config = dict(
    targets=['phase'],
    isotropic=False,
    norm='rmsnorm',
    layer_scale_init=0.1,
    widths=[48, 96, 192],
    label_smoothing=0.05,
    head_dropout=0.1,
    muon_scale='match_rms_adamw',
    momentum=0.9,
    nesterov=True,
    batch_size=384,
    lr_schedule='wsd',
    decay_fraction=0.4,
    warmup_steps=1040,
)
Rows from block 9 of a small image classifier, named by matrix and row number. Rows with one number within an expert belong to one neuron, the router's apart. Each number is 128 + 32 x the weight over its row's rms, rounded and kept within 0 to 255. All counts start at 0. Numbers have three digits each.
Before each expert's rows are labels from the 100 images, of 14848, where the router gives the expert most weight on average: "responds to" is what is common among them. Only what is clearly more common there than usual is listed. The data: rendered made-up planets. In brackets: how many of the 100, against the usual share in percent.
# router: slot weights (model.blocks.9.mlp.router.weight, 32x192, trained with AdamW), inputs 96-191
# up: expert up (model.blocks.9.mlp.up, 32x192x192), inputs 96-191
# down: expert down (model.blocks.9.mlp.down, 32x192x192, transposed), outputs 96-191

# expert 11
responds to: gibbous (100 vs 25.4)
router.11:077138085122130133109164151159130063131113155130121124149146136124143095147157125117199178142148130087134130128175112094185155117138168083161107118162136099103129104139126161179101161174112084105128139131118100150180181114050159130159176117133165147152117095143110080070144059077161128127
up.5:120133089103121119075120108073117089120193096151135166154029156123131123127087051138211174109138119137136165093159144129138123125176134133169194167130133111129097121129178146153112099080094179131086147108118171081103146180115113160092111103127210091130075174132123086149136115128132117111
down.5:105092105114135120178109073084099079156121109108119136155068125140145183111116181143133125144110089132134120101118159187168158091129088176151102071139147101150096085121151122118137078111167146138153092042138135129181119126077100139162116113148066122102048133152140118143103069103148105108
up.6:099149124141122139181159131102145166131136131136142127148145113164110088130092096100118084120118179141094115094170109138118131145138088105146150127075136164102119108113145135166119047106099135147105159151131192167090129156039198049137169156115124100140140179092108113155076124166109078113
down.6:174170135118157101065172172126117089133138079140172112119128160154136114107137098109117124157166163078143216114104138167109122109133102125142116101116210139122104092125115152116162103146129125131073148084133124111151079047136150173115082153146028161121101063142124123139121125142135108156

# expert 18
responds to: full (100 vs 25.3); lava world (46 vs 14.7)
router.18:123135162110128130138129128206141139108092162107114184156054132110146076100126088113099101158084133180121172064119132110117105153105078112154123069083089175131174111072157145111109134130173122183152079112122083149199111147129158086127118177154088158121056153145118101193121156139124117165
up.0:104147102099104162153181130097152096106131130135151122115150074126102091130128163182091093153107100095076124117167140188091075071142134033168124105125093133094174150105095138115145208132134161152124121136127181100080148153172138109199082132115085118113121145106149142138158088148141021146
down.0:164071141125122108106085139100065078100102120070153107074170153119112084145124120166173123134097119180134190145137119055106170077140165190150123112167132114157079121130101168092165130115152137105090132166173153082162136205042097080107093111169188121145108093118135109073126171122175125092
up.1:154141097206073123105121106129105157071120061040142155154095115129122120114125098136082113124107080092127096081086111131152066122147091093093175111187139143135136116096200128130118164143161152079083120138129166127108133148151132141118137144145175172105142102114127068151130132117122147169
down.1:138148075157120133142120173131161149111128116164127152183147121137124147142132112113179142074126064129125107198142126133100134156062142131200094181152101146160091095091138115085127110082142090132087101116090069113092069053105115169088092177073117142132076162133098132105169118140064172097

# expert 10
responds to: rings (86 vs 33.7); gibbous (55 vs 25.4)
router.10:171140130139190158144101126135194108088126100129144169102108099122198102118163183127119045142153108162125151143058135144076136185155068137119141144143124187154097093069104103120114092114079149092118131177082091176148141123162123149135131071152102182124119110146125186130156151113204135099
up.0:116108150078065109155108133145126077138053126125108152117106103136129146166181190127087102185131135148114081145141122118154161153129010096117117150133147151089105107137131096087132154178103084131111024103144056125112165171131134131070134137142103156113129119128101146104180130119159082102
down.0:149096140180095122160124157131124156138093135136175173149129137107138104167162106033125091161115124069082121122139074064152147115111128109156128094148157114105156094093101146166164133129139135126097102136136114124108069089075180129127106104066127163238125177108166124120170145111168145092
up.1:145094092091107092092071115176174134118110124132137080132158131127160172176070139163153057058171181105153136143151107107149157100130106158093142090111155155111097126112135148175109174081121142079151121064154129124141078148113063149138121155145162091121114083070110100105120083102144111115
down.1:121112136107141091093164086123151160147163185169167087094066149124140133149159127154111080168128124114112130119140166168121130165107100114178111130189080153141130115141180151126117096157109148124130087146149117116119147157164104149169139121130105048102052164160143106187134104098098166118

# expert 23
responds to: gibbous (100 vs 25.4)
router.23:149145116099110114143121110126110086125162170104110122092167116124146122089097102092051093091149130136190073134108139076113108139138126164154170095157153161132125090157107089150129130164103095143082141138161108113110070126164126048087179085098082176112072077108163098100099184119074090122
up.5:065103065087113151128119122098132143176150133133108125143113120137145165129133128108096218115160161125127120169085074109130071122156111106135120116175119163113147152125121065110107141160192104147139117136132158199043165172187212145091137172134077096151152161127143138093161120123133122169
down.5:178153099094131149118138183074083136141153110089115157188146193070142096069095150139176144179138180153158071117086134165135165149073106121123124143130127151162115172102116111147216137133151059130137100130100164110160106081109104118152150163126070185095209145191121101143066144180133072141
up.6:131119119134174119100081150099144118051218116124136175090096142119148101088088161147135119160129101122155137069162090155160121101127122058175106138156049164116169050190141091109133159139091217192087094174143151103061090168114119115096121121102144073119196177128101108104166091177140154154
down.6:093113128090109161185090121057105171139055074160120117135097107117133158087142113116142191135080155066188087097094114124156112155048135154132111143147135108131190083093160059164112108105124124135132129108061090132135094121124083101080117152101129164176224128108088093116103107097137102142